{
  "model": "image flow-matching model",
  "dataset": "made-up waving flags",
  "train_examples": 97500,
  "image_size": 32,
  "horizontal_flip": false,
  "conditioning": "none",
  "arch": "dit",
  "objective": "flow_matching",
  "cond_dim": 192,
  "logit_normal_time": false,
  "norm": "rmsnorm",
  "activation": "gelu",
  "mlp_ratio": 4,
  "head_dim": 64,
  "fused_qkv": true,
  "qk_norm": false,
  "inner_norm": false,
  "patch_size": [4, 4],
  "layers": 8,
  "width": 256,
  "positions": "sincos",
  "optimizer": "soap",
  "beta2": 0.999,
  "lr": 0.0015,
  "beta1": 0.95,
  "shampoo_beta": 0.999,
  "eps": 1e-08,
  "precondition_frequency": 20,
  "max_precond_dim": 1024,
  "one_sided": false,
  "adamw_lr_other_params": 0.00093,
  "steps": 25300,
  "batch_size": 256,
  "epochs": 66.4,
  "lr_schedule": "cosine",
  "final_lr_fraction": 0,
  "warmup_steps": 5060,
  "weight_decay": 0.08,
  "adamw_weight_decay_other_params": 0.05
}
Rows from block 3 of a small image flow-matching model, named by matrix and row number. Rows with one number belong to one neuron. Each number is 500 + 50 x the weight over its row's rms, rounded and kept within 0 to 999. All counts start at 0. Numbers have three digits each.
After each neuron's rows are labels from the 100 images, of 14848 (inputs lightly noised), where the neuron reaches its highest value: "strongest on" is what is common among them. Only what is clearly more common there than usual is listed. The data: made-up waving flags. In brackets: how many of the 100.
# fc1: MLP up (model.blocks.3.mlp.fc1.weight, 1024x256), inputs 128-191
# fc2: MLP down (model.blocks.3.mlp.fc2.weight, 256x1024, transposed), outputs 128-191

fc1.313:560418453564515593438574513476482512499487486523427519534503530560508520402564496467496536486487481510534405456470509531511538501522526409594501573371387432569519541395499467528504460584610573
fc2.313:464450627469499476447509524461433521523497475487448520506485566490425473510510524549457493500458527494538534478494504427560489485469528538545475533517519521586487478551563460503499435524571493
strongest on: border (78); grey (53)

fc1.216:510514448547506507497560477521530594522553559437433466500359513436581540447477492528473519466522439463469491504455382504432603471486496523488531470586507508592534575490611552614482468496554531
fc2.216:465498489540474519522420492508501482408509463546603524545459411494489503487492493454527472463525367502465523455592459537548508553444504453477425414493487473437401416441571456386451445368468506
strongest on: teal (69); rhombus (26)

fc1.404:565521474444483507509518471447462473530504493543576620514492557426489519479510556464521458557585488570428467551503583509453489550625482492520429451464499520473489490512502530681519540555442444
fc2.404:429417492565486485452504529468580506530504598486457522499498473532427454513370510438503497542423483556483499503524502470428520528434527461421420559502388528610450515541462427535502488528502489
strongest on: yellow (59); saltire (57); blue (54)

fc1.37:534477398499570509538562411572550528537427517594481518471504434455470553517516468458502466464417427550417422502472457394493435548438492455586514444482626475527468479510542476451516480578578557
fc2.37:434451633401508492516596548596476505475535476483516491487489576454570519479532488558489458518513555464465402488510504462564515493500489537554488573497358491515498494585523584481501462604487470
strongest on: triangle at the hoist (99); grey (47)

fc1.275:572497560504511537439518547485404525577448515483491490507632460500513498491546509546496508432470453516410565378528508508485550493487525517429561447462472509543532477527556559569478454439480449
fc2.275:602553490555522566476590519482453487480481590524495466509542485462430522531475481513449489455568470532482460540433514540452482481469501585564555565495511481453448539460478542487526539531483442
strongest on: orange (48)

fc1.115:470511578492487529483462470464439466544490520543524501500540419554454503591483382409521542570632500477535559620533491485581464554517521509493477550635533495489561507521584440568478525536472454
fc2.115:473496532529411493561479444465530646612436417604495578503506455432450492504552462386528581506444541486539505517467515463449512503437509533531515525526496511534552541526395495511500517466590537
strongest on: many stripes (27)

fc1.11:519371506542527521537540469444445461452550517533421558532490508548473446580521585545562605460508493468498453526524562527636477492491519504460490538532518511419442503410426551526471498464582483
fc2.11:455384426594469481530526447525416421436456509557448546473446508465543520460402515491449623421465419424503477506547433437418541468551504460536519516455465540524442554531551499494495528489494397
strongest on: saltire (31)

fc1.710:452475461548531507479451570443490487527463410537617506569448445526509424547520474507531499551478496541549626527581457454500575479512488561459523524556443548549480538344564556401565544441549457
fc2.710:473518436611484467511477495444520490485552549563540477470535525453443487522469490483531469549488422543452458503550418615470452516466541472549438468432435494513543423548473454525517500511461527
strongest on: green (54); purple (49); ring (25)

fc1.6:564482445530509527574531490501462514501503507514448600497434517594517535447496476483452497531493426406538508558569505518536625517533442431513536529595483430544539534511499493529468563413567461
fc2.6:471496458563506442500442451530547488408533544523417443521467504463508517481490499489479488480539504406425546514473425472522458493446482387583517476492627580477480497430440468464459460608486445
strongest on: teal (68); red (52); border (28)

fc1.573:470574504479552448501493573546549494528451533515461549486490457534418441399393601520477460472488485525551467473460479590528455541561517492564475472604465508515467455482439593490469539527511505
fc2.573:537422405582542539506513521508551529492481510510539502549449524538498395544539515551492480493413489494479551533513474507581559571406531487418484488533508520495427607475513529473487519493447519
strongest on: diagonal band (38)

fc1.595:441549490523538517564475579525464450560461484528414572499489512508606442464486575502506431509567454533498460406466481451467429514443512373470583403477505578501529495524525481503506317467502612
fc2.595:480505527496473510502506537463559487551375506518504483499464497498500523570575564415566537400490508579541532478514449500536569482481515412513579518439550549538429565530433504441519661511588610
strongest on: black (77)

fc1.155:587547410520421410540487503493431560461523533534541506477564527405460553537622455459549415394513481460521528495418506439424421431463396468510478395464546492526459562522493456508537409436521442
fc2.155:474430552609562520490563475490458468391469528594487442473532508475480489504438469477477561455469449496506529463536460573454567509528483471569502433505573580479504449449555445563515489478534486
strongest on: saltire (27)

fc1.583:514502396494562500549550521576495528403415482559439454493516604499555550508542450535503437482548499599476441680627464470476512503528464476483466548640466481501538479523439563471477485481573526
fc2.583:482510464396521569528545520546431536572495511491488543545518504572408513470508464506497492477532484528435439465559404498492601563449519391428512493511516421471517493496420444449481465443539459
strongest on: black (48)

fc1.116:543515545454496393485594475498468493504478507482519486546472548478483450459524536467496506537489407500487475492517502485527543546554473451534554433417468454525558453430476477562494498500434494
fc2.116:510486520459496640505582513610489459498496452499496538449480582569531499502511511566519533507502511514515404509486542473593495503544532489485511497496493479531501589570545475451543515469543464
strongest on: white (96)

fc1.120:518507591441487549441427427474517544477486494497489537638603473456561469600492437496429500535470573567507469432550522519467430455523469483528543539462535564482426456552491527502478465516510512
fc2.120:580527559484549502504477403464530527542570568425520439367470417466475527499500483508472484464491511520499582510478437452546439426488460510505554531504527536468456476467452526499456516532429525
strongest on: yellow (55); rhombus (30)

fc1.590:456551499486517501473485524617522482516491462486415586516494544505444531520453520551485526463458428388504472523581466472504479509444450418434547440508560445498503467520522542449480471537541613
fc2.590:486529420459567437484442475531442522527478474401489461423536478553485557588524465554499608583471530465461455482450435449497551517544476500494488532457489484486544471465530558464516401485453593
strongest on: blue (55); yellow (46)

fc1.451:483524442523485515466542570509554487538564535492490452475567566568533493522440508509532485448486569564506454504330481407521493460498543517453511453540477575511419533458465540535498591486483512
fc2.451:421538430512546526513531565507497483550505420537538467456573525460588505630551508502498469382486610487480498519552510571474494514533496559624495523527477424496449537509482511437535444495532379
strongest on: many stripes (51)

fc1.125:349510572326474480427585500451512592486537592490409602549480407401532505463490494419464493446547524558528592473527509502514427533488521504456445552561368412482526495499422518639504521487523500
fc2.125:476470498382413536505603508552491506518513454481453571493504412568570430486536480451539382490510488484571425513546451511522529470519526455524450511521468573579436530515430500549551502531532550
strongest on: three vertical bands (80); white (49)

fc1.117:543472486483444487492488475492558538544476530484429520453436463448445539527514366489440414531484470517449419596586438484509536451589504510481515517406549473456490478599515442623492534552532508
fc2.117:503511604580500499528549463482485539518464475468455504514436483393538576529458392589484490554499522516494490444396516459469488458649556544489506509416469448392482459574483471457432492416498511
strongest on: yellow (63); blue (53); triangle at the hoist (40)

fc1.368:565471547445479490549488571532516502515469391493484530526545469588486531538538564464451502476534491487352429551463460493576492479537489603595448510559548504538562455560516499491509467508519441
fc2.368:569397476501482535444440571466570560485476531437478504433470554464507449533509536519500549517474579484396480525525515585550544460613519439534494453507443541460457423482551481480505580553431521
strongest on: saltire (53); blue (47)

fc1.679:509589498497491491532536499606441539597546492507460529515536605510560537469439526578536441515540501479484565468565507475431513523504377462510448464568497386451460489456596511507468514513462458
fc2.679:497473503458532472504512603515438514510526587551555399504510484589508495497472554410516619444510511517515495537469573475451476486502522520439517463503592426453539532504501507527497524591507498
strongest on: triangle at the hoist (51); ring (35)

fc1.681:475517469406548484512451518501521532545589481526538494497522520558515435491512581555502439478532580611490513519514470628513493444559551416508438509477554633515511534530480600465547491422439527
fc2.681:488594456417509487471483567407472553527543460433521386542520591435572469416496560530503499461562490576519454564521480502554397477491457490448474508526477433437474492514524535463436482608461547
strongest on: crescent (46); ring (36)

fc1.42:421498528576453493464496497535462554550500498508505511531553523500550535520536539396546415493468463544453447442406563504443456554536534533372484551535430446502466429537460492450481496502549516
fc2.42:463593543630483525545557524451426516461408490501503472509482563556503415519433483446489449481515457532589595477526458529514566587583513538576451467531475424388495547445558559538457555467490495
strongest on: orange (48)

fc1.386:513442591462509504453481449476493449486464483498487469512407437573523518490463414429624530500428467447455406557518513480520468546509459527483509617523456538487530468378500516444494434469597505
fc2.386:512497548435527531555495478510515402494557500503484524483483437383468560497545505433478486565474446485419543538461472522448526471530437557526526525504453454465501441410524550491502462509449559
strongest on: black (86); white (59)

fc1.487:567450504613608488504537506468536427516496495497536551465454505526438550548590530506479393433464410513480562508502475394423536518544369507498535388499480503476508440593615448511504422517419506
fc2.487:418399503361457533507534517504568517531524446462499503464526528389501539471572496412487359459443530534500390522477511573551518460458496489518526518451395544500552513519494552523480511491504472
strongest on: three vertical bands (79)

fc1.301:566469478555435535543497476498544557525519532521494547535488543463545463498507467506554471579503513531466496450457508546351522495344524513520466490453574402503493546590452465463479624476515450
fc2.301:428414458568510509509573449533597477572505492394499486486500438545444577447584504570481444474518449491478515467466537539568533500404471505476489523455534567483558473497513504540526433549470528
strongest on: two horizontal bands (31)

fc1.226:463547460516545478550511508498594491530521518467436560525465501525496478447518551616547524517482533573503497521497425461490525323534548398515612563522428481437500502437489553445518490430514536
fc2.226:561543537516527544458514582530557516445492536474479603412459527519501541537483520550474456526538411484500433547575429520561512426531531490502538440521458503540525529544552467464541542529512491
strongest on: red (83); white (51); offset cross (25)

fc1.148:376511423565363446446534488454554494547469515578584526478442515480541446526517493505429390509566431560530524554498466494560430499558447515619511518533472497440473469499515515468483462541466563
fc2.148:569448476612557577487445436472544538575486528583455480586545442525434546558501480459507404465451543506500549486504541431453608471521514456468502531531530549519494578453452433439559454419562477
strongest on: border (42)

fc1.729:492517543522567457459597450488498418550471578512482600428533461511513467402462439513440545599415560533573420490520473423436427437582562533543429568519440411523465463474515482510488443547442535
fc2.729:506507480556456544526471438451497518501452520629519538529482537473528472483590562446524485457655509481555457490544550526551438543353510525501521497515410541559514441457522541455512481525446476
strongest on: offset cross (43)

fc1.264:520494502582472470542500467525438476480549526588450509463467425484492554450466543427498453461484470503580550473510502386351456494532524481429521471395460429439500438457487484540489458428490523
fc2.264:524400348470446447439486394458485494575508544483527580490457432577497593481546559493545464523431491514477539495482491546486508473538468461421479436516494598504645476450563525468573490552529535
strongest on: offset cross (61); blue (50)

fc1.232:541388398544538556433495626481492500553491495516533578327495453503517418585583506436619563441501495529528483519459487468566493494472452568539470503486490471549507518524463479521480503543409401
fc2.232:577457480424529508525542499573480536468489502524513583175468516503522438465439494602489588487527497484538530496540498567529536503546503554454481533485454445470448572500509511530517487443522449
strongest on: red (99); emblem: no emblem (74); brown (50)

fc1.75:414499521377453509533463461493400436466466462560464544457485523451502522426397461635470465461462439513543466453497500412580489522550484459389457469436489504527550395497520444503449473462520556
fc2.75:539543572608492466577464556528537593521481566522569556575499580385554456559520500554504524517412495545533494532487468485485414465538471556603565501504443486521600451476543544520466500558507489
strongest on: three vertical bands (59); black (48)

fc1.528:498344435536473468391495548478484535461467507423501406519452615484521486495453502465398491489508555568464563490501391504500464527439511450393434516546515527441397522529436517477506473560498595
fc2.528:469446434523538454550500542552498511503526495465517374428520623458526528472518375488489450534517565488503503457521510467356617519489507513489433560555525473533448537419573445486487507461547540
strongest on: border (36)

fc1.476:572389582444416558497466560477478488474447481533482489525499469599504578547597531433563533517433506464405542457559475531507586436514456511473546526606554421462429536545448569445490561461576416
fc2.476:598452511625502416439496488519506539496521547494468488529487412555564474482489464576551445525505551460465482498437537489624490513584529529492472541498485537424398506411449429586457534529506495
strongest on: two horizontal bands (33)

fc1.411:514535407499474548437532468475467551530502530499500630483453464463567491515424503540504440520463428541484485499525509567555434498513467517528547486634522543411475434534465440476563572526541560
fc2.411:538512499504453357479346431547540452488517530590486532507522465538443433481522525434501580543499500480555508514479540500524515546535500539556543469534413494499422455367490555466500448528472468
strongest on: many stripes (64); border (28)

fc1.394:531489546474435563471460485539512475552521553540453579443484510513530491496596551367480529378598530483493529560485465507477358467574586457439498471504546409465559510449569544498486472445463569
fc2.394:530556449515501455577458413505514477473497438452537469532487437515475477507469527400459516447552495550404455428501547400494603501534495513525501532497546598546529392491526477532478427478481455
strongest on: saltire (43)

fc1.657:451599515483515533449527524509528491531457510491577521493544471574375449523520529538436409419468417504481582546509517462564483463379578412532423457475521484534472559460483543585515517491480577
fc2.657:502476513481519597446435579487484517439494492508540434378558611514593407572516523586480509557462501535432418524546449546490486507552486554499488492534373459509519511452546512519496596472471507
strongest on: green (48); teal (47); saltire (35)

fc1.686:517532535532522556504505488566558481548417386507524514499514516487502632420441459603530505492501504490525470479523525501532547455428396536499538474494429524497466589515582522479570445424600563
fc2.686:458543472566496405519407483449508508559510562458511496511484530434485348474500542510465521544533516511487547493477521586405473492472486556532470543480450461471494433512362482578470459595465525
strongest on: black (89)

fc1.375:543526482500457658458445504437532510515545551519499509329511549510463441531510483433456479505538509504424491510555512458487507515446542490438468501451478544575434534504427481511523473580378411
fc2.375:533625569512542600506587529442524490465502582474438516268544547525508392443506516627478540506480491512501496475525554470529487474475503493498467490507392556517452539472476547477497543533515522
strongest on: red (100)

fc1.440:499493516443469569458478512504429494428421540475575500578583466485515481537465406511387507495517458469424570541447534525611457516482438493488500522545548524503456465529474457426453480508521504
fc2.440:597477564431514475560541426500529484446507504454512522386504377486492549498509480511481471504460435438457532494558465427508514506473520489461504556450552501458426480475513536516466540538478527
strongest on: yellow (55)

fc1.579:532387557511463494566503492499507474500493498528556460502491530572396538538559529475502591465405517505378500510467557489416511474458513489537493497695543535472507520476457571432444485471418570
fc2.579:503442541432509524484491416460492466478523542492401511547605517478496480493415470482469552445530529519482549528541560551510450503454447496563520434522477563420420402480458413521483492576337525
strongest on: triangle at the hoist (34)

fc1.153:400546609340469418482497541589522464569472556556522522494564495581554462492428482536485527564370471498500562414470479459544409492576500479498570524484428442448514502512415497619518429509530471
fc2.153:511472553466470556598497472528410478494497506567541486526461523510553523607581491551499440510463483522483437462517463501553448497522559411530482481551435506430478522524535518468559427479529510
strongest on: three vertical bands (41)

fc1.587:404546447522490443587453534533553512500506505472478440500513536530509479497380495514531527577397425476482537468490494485536519569578566387501383538461403506433501513550517588504501454455539530
fc2.587:405438558591481553430517546502468563487446389593497502523426545579534538413583543568510479576575417449478487526525548493400544547548503480522455487499368503526538519536464491535507507618527485
strongest on: three vertical bands (26); ring (26)

fc1.146:505513516544497528536565484511499505464470473484382524529518498437325435563557554489437428505412528490435594474448511531510518562474444534494426484561444501443438462564516526470485546519601497
fc2.146:541458455490551494522399450469533463505529405483580501531526495486619439671519562523521484514491460432608565402504490536460472473554504558346472521632451501524554465564521550559488491509411359
strongest on: red (74); teal (51)

fc1.439:506498546573486489494495422407487482502459453567429434478496502513499525422615476506561497411491480534445558555546525489433523484515429526537489461512512455547465467442508457447519495477479544
fc2.439:444433605556477550511467367576418442419514564485485422472510507535535516506384526550502513413537532468473398494480519468497485499535475492473552511482458525523508476511516505520448524527433514
strongest on: three vertical bands (30)

fc1.650:512565482350596517531561512554474467514507528541508488455466581444549550529600514432541404488448467424517494602437508616517540462449474562465435541542475476422394475468534520450491415423391407
fc2.650:555531585404404526465521540508506465481584475530459544497478574555521489519516504601525441481494507498509612478462610471536510429448550564526453507466534504552493508476476510499516542534565466
strongest on: yellow (57); offset cross (25)

fc1.680:539495542454545500483430548556496565526511474544536585510556408635501498544461493433522458504479500554473541550587588465550541540539472523530544514477542465541481568410469483531494546538465415
fc2.680:490449505500442540453615527476508445533482555612471473426557574543391531548489525559515559511532552502529536556500595506490535487519492545445502506541479511494564492499535533516468596580498544
strongest on: triangle at the hoist (28)

fc1.555:566595567416572561431442488537507526459542516474401421520518507536398556460497478378481467564570536485569466516496414379474461544593489476444512496470424384443452492441468517556505485472458490
fc2.555:485566612411454469612435482441510555477514501474437487517504478478502440497505396458448483608512507518544504432488425552485573597572397501551463529460453582514489494511522557408481455542497437
strongest on: many stripes (38)

fc1.281:538473401550575525418478544543519444543502490541421617535502540427523591548497550530496499545568504535522439477470516459445569481581417478532529506555512498545499492551515488489417460499539382
fc2.281:536485490503437548515592597391490465472454466468459536538553502501469539443519526541466374540419538460558579540533537475524472525446492458513521498529418458451446480512493531516564502392476505
strongest on: saltire (34)

fc1.303:426500521492494498537548611463445543488460482454447567486504519420518513495473481435465476373490464570475458463441524531526479471538583510457552474494527510470541523562502579539470512485474473
fc2.303:536463350382533475525522431582492501536442493442477540566488480612522502496465518483462495391502497495571565459537498476331526554551494460517549537548531492558541593436477446460506504548467484
strongest on: border (48)

fc1.449:425429403511531511437486528422518494515500494428508464474447438448470533552519513522431559559446453573459459394494388511405471542552532520511450517472521567548422466500560425517514453501550612
fc2.449:521393374504486491455469541532509458497539446465582453542522449512435444518497485526486492476495503537504538484516446458588524486577512475498539518571552496442451568466481621493526575501456519
strongest on: blue (59)

fc1.221:477506477530510540522559386517483509571484431475496526555523493527547553518574507438548544566405406424425432464482554520479566481472571450557460599535518494521465521502531502504483527568528498
fc2.221:471443502487384410563485447433481524538529581465461512530465567530489449603432483413553537495594492461434530557533521464472426469439430444421443568422554477513512477496431518461435490484423505
strongest on: black (59); triangle at the hoist (27)

fc1.209:499453586553489423553493521528542485565477416517456600493468554500545496570390499520462463501480513523490563500514488471566458474316498422463611409405592467410533443486535463454456465507487487
fc2.209:456484515481540518470536444551550573567520384479535505472538526534471517478484521531545528421503538529504503508475491467475500460461531508517631441432529531466495489474558482549465563566608423
strongest on: yellow (52); black (51)

fc1.640:421532505474536551478484506473530491481480545557517440532481524371538548520524558446439473499504497482476542472562474503546420388591551512450436578542526523488561509383449574542531494507536449
fc2.640:469535470515457495535472485460528485345451443491530452540472571603563432663490505477521422502565449516447490570523480563536589546520515466514490475464458426513477469539534474505519430428378543
strongest on: white (59); black (57); many stripes (28)

fc1.240:434540491586528462463525489523512463524535487510449468471508626659506520467552547424606417551611453522535512483467559403454486629526548491563458505489379449416469516439536517504509453496516572
fc2.240:482481407489622521506483514494503521468465486349504465489450526456486562470491530513511401500537515480432534557556522511519474542435521475399525478526507450469501541641492555498539472541459554
strongest on: three vertical bands (43); circle (29)

fc1.198:445573466456564520446489426490533453487466503509544499498544509552491531467589507469445521488542391429578487478453513417448452562575571548453444496538463555510471576372479490501512517552475555
fc2.198:546534458471414467452584432500562543551560524460506520554502506468490553467430451454485541461509538511571432497475472488471495546551525514487442392501512447577463484580527385584485517583483548
strongest on: ring (27); many stripes (26)

fc1.100:490515516480516470472556468576517486527439432525421510487514576385343459459533523424524483477491602509621486480599487455548412532548504438568539551465512485540499467566610511497496501516466491
fc2.100:540609589420492482517443507437579490492501557598541480462571512522472642569596496521493535440603530457588546500524460599557477538515495488471588473542501523479467515360475523499550480409546442
strongest on: blue (63); diagonal band (31)

fc1.277:489475455472503521498484454487460483497551434469492471493507534494470495508454493414532461514548485465533493536537506478553537509513435548503510524562526516559582542480626530424504425541391539
fc2.277:409524435510415512479458537520439505572491421552540438489470578535505527537500515430539506426585475545541421480553440481512527476525525474524479498500523615481548479462425450570478582406420462
strongest on: border (41)

fc1.525:559474538471496482555464498517459524475512508569490446478477536446465482514531521444457507532439453403542457454453519396588534537568505473427597534462496451366496499437533516446514488513510504
fc2.525:545419510496443497478461459516441553453551447606566472478483523544466510408438470506502465511561429474579489474469517539475401549541484517533426470507511524592522428461530468565515552546573475
strongest on: many stripes (57); red (52)

fc1.123:512429597496561474455503502538455457581484462566541515549396478453522505531555446445496473464564353497488520560480551403494555431459465536432626538509452403569503565555379520503491479488545432
fc2.123:544420615490478575587531482461460452559491501497544502472522567548541543615457499467523518543533496537477492481551537655557551489452554553563480566543421545424510353467538474494552538489495392
strongest on: black (64); white (55)

fc1.547:468508464527502523503421458501576475499399481525431517468453614537437533576529560532411456468494438508584515519470453472450504498507506456441521614465464529528491561424561486542460392447478511
fc2.547:533537550393488564463548484441458349490503391397535499488479443604569523514548511523504457474521530467449440517545491488401608581546464523513498513525477492533495618467540499468465501458500479
strongest on: many stripes (62); border (30)

fc1.60:514509507423518479611397575456561512509481502529414542478476545552426545467604532533443586481451428518525475485442491591440580475489523496493518500509579503410431488558563546542520472441487483
fc2.60:570484473463545539485441482446513555485482456495416562456508564496560439473448535571458577503477473498519478507515429406450527486502453428526536472454569461604440567487468469402523543632517522
strongest on: red (51)

fc1.309:399559513458518554397419511527588592572468449597546530535523547460478503495554503482437507485539403487391525553492400443498488500475508394441512542560440498494482440584609492484542485518513459
fc2.309:496503505465439553510493551494343569526538471607525500457505471478377506438500480544436531463515521499427469456587500438538487491490442420477453495486524563494596495565453525528550522535533544
strongest on: yellow (46); many stripes (27)

fc1.272:476543551507575432565457501572438435456533448439477516515536620496449476538448481467506462513496467360504450577509494474434496451493550395517509460567492445503459583551571513592471524539452470
fc2.272:478529486443468453457494538498407588550560393471477547505430508466450552551567533544479408559445497455509464481457479551598501481517516516443417513560427504506532423508446471464488478505587430
strongest on: blue (51); triangle at the hoist (33); emblem: ring (29)

fc1.743:547430478411459483466566530527517532492441430428430495495500504551469511451531471431426495567573559589498440544506424457512499588476565427519508508496455494500544485437528485426453505469532542
fc2.743:540561579521444457481540595422455528503502471552462508447467467615442521483522450569515510512540548516607459513483472524559522520523524522468507505456484554444604577450648501394464484477427490
strongest on: diagonal band (37); saltire (25)

fc1.604:497569419511501643516426481500476509466466598496462536545466501539541462456499532413510572522490609534508480439539577450488434574539453524484490481417473517548473421583447556498483485546492544
fc2.604:435553468587511449504423587507496516541478492502490470591509659498515327430481520568524560545554558558542504468513503526456488510477534500510483490498404491549536512545498481506545506527559532
strongest on: orange (96)

fc1.4:513563524585542423578467464499450614541535519609431543468487457492514516508508524508490510421463369513563485468552460475402443472488467519422536478474449405429485530530541458482490427577539480
fc2.4:539377376566593427426528428511532438527477555505480589461456503582546481516497503494502506513534444468506550452535447508510533522432490509435484444510585478598384443494497581519526510433486480
strongest on: offset cross (51)

fc1.227:563555578501670575511508443470418461544562492552410554453485494469537459496481476529488540535500559503586411519569483533497571451554479429511545439472483421535543433527602541494486452517442565
fc2.227:399554486454444507501477463574518437499512549449513636476439470495508529584479492513521520578463473498530466516426473492417430485649521490524506443505512487442544554573510548458458479508481460
strongest on: saltire (37); triangle at the hoist (31)

fc1.106:508505593471471472502477506501550389500483465482445554640487489492451466456540529566539541467579623570467364510565429432408581448486450492479484526581523525502469482483530500480467587482474501
fc2.106:550498522462502512480536496436545442570525337578470520413475459561502474505473567629472451508452483518539496484458598455554423451432498507427529569485498526493528541510512496440526460435569452
strongest on: many stripes (28)

fc1.558:479501502488491508511480483459477463480500539526391460507490503531606498407450509480518566514546507712491458509443487457577463527547459452475391504501470441530543522511470479515506474460490676
fc2.558:515552464473532522528474453462507458484574448538560571546474505471472419430487485511554536483503461673512518471499480499484502444534453578476337485488430490497511496581533558514515576516547598
strongest on: blue (58); orange (55); teal (47)

fc1.556:551468529562513551448460564409517539474434540520477522524581484535522464582495468439492463494557460448383522520426484562548461470496512529488528446507536417509458473464475566563457394565575305
fc2.556:410531494562452505479539476556494459521466545573516486499557566546433464560444492495551413453487493534567582537427641416435474463585486526452501477464503509455557404473539524474401566539494527
strongest on: orange (63); blue (47)

fc1.418:507505469463511500489578630522585471584516493441430585471528595533559564449532549475492475558558474448401552484490523479486509558516469528555465477580497466475439522470486603577470553487481497
fc2.418:500467566454515447526430395421549493470517500506516433450504583478516547489509440421502453476559467503531579535570488425456477568490520470467476512496549554482429455510480527484440485558472519
strongest on: ring (79)

fc1.50:507561504561504537501518416586626514549488463474481532471474471501474489520460527528482468497453394505564458524555593456540492569477475587480492523411586468519572443536482432518478429592546501
fc2.50:477474574465370512465580434492505473505510414516520546491506506432583458534495519494511384578594462503490510498505524507494488465521455567480478490508431512579456474436474605535495587547414496
strongest on: triangle at the hoist (45)

fc1.213:583504487556417499556458487540429505562439512473450544500494372425478510463526471481498445528590514583510611482557491581482501460464476599551502501482523392536502415477480419543488519486455414
fc2.213:568541556492478496511494562468488451470481570501522491572477670476619451477487541487527409491527428542530483508482503552528567473466493508514545465525461520499486499413462509459507494510522439
strongest on: diagonal band (27)

fc1.384:459481573514575472483450503457495495474459465544496437482502561476458538533553591439492489500404366446522541492456574552411499464510494446593508582549569478491494532488420496435406520527496523
fc2.384:511553593470456539523452557487528598524520522536541468469495529496529430601437470469481498478557370478540454487462532418531438489487471499454437485636584486523452477508557523570457499457591525
strongest on: saltire (32)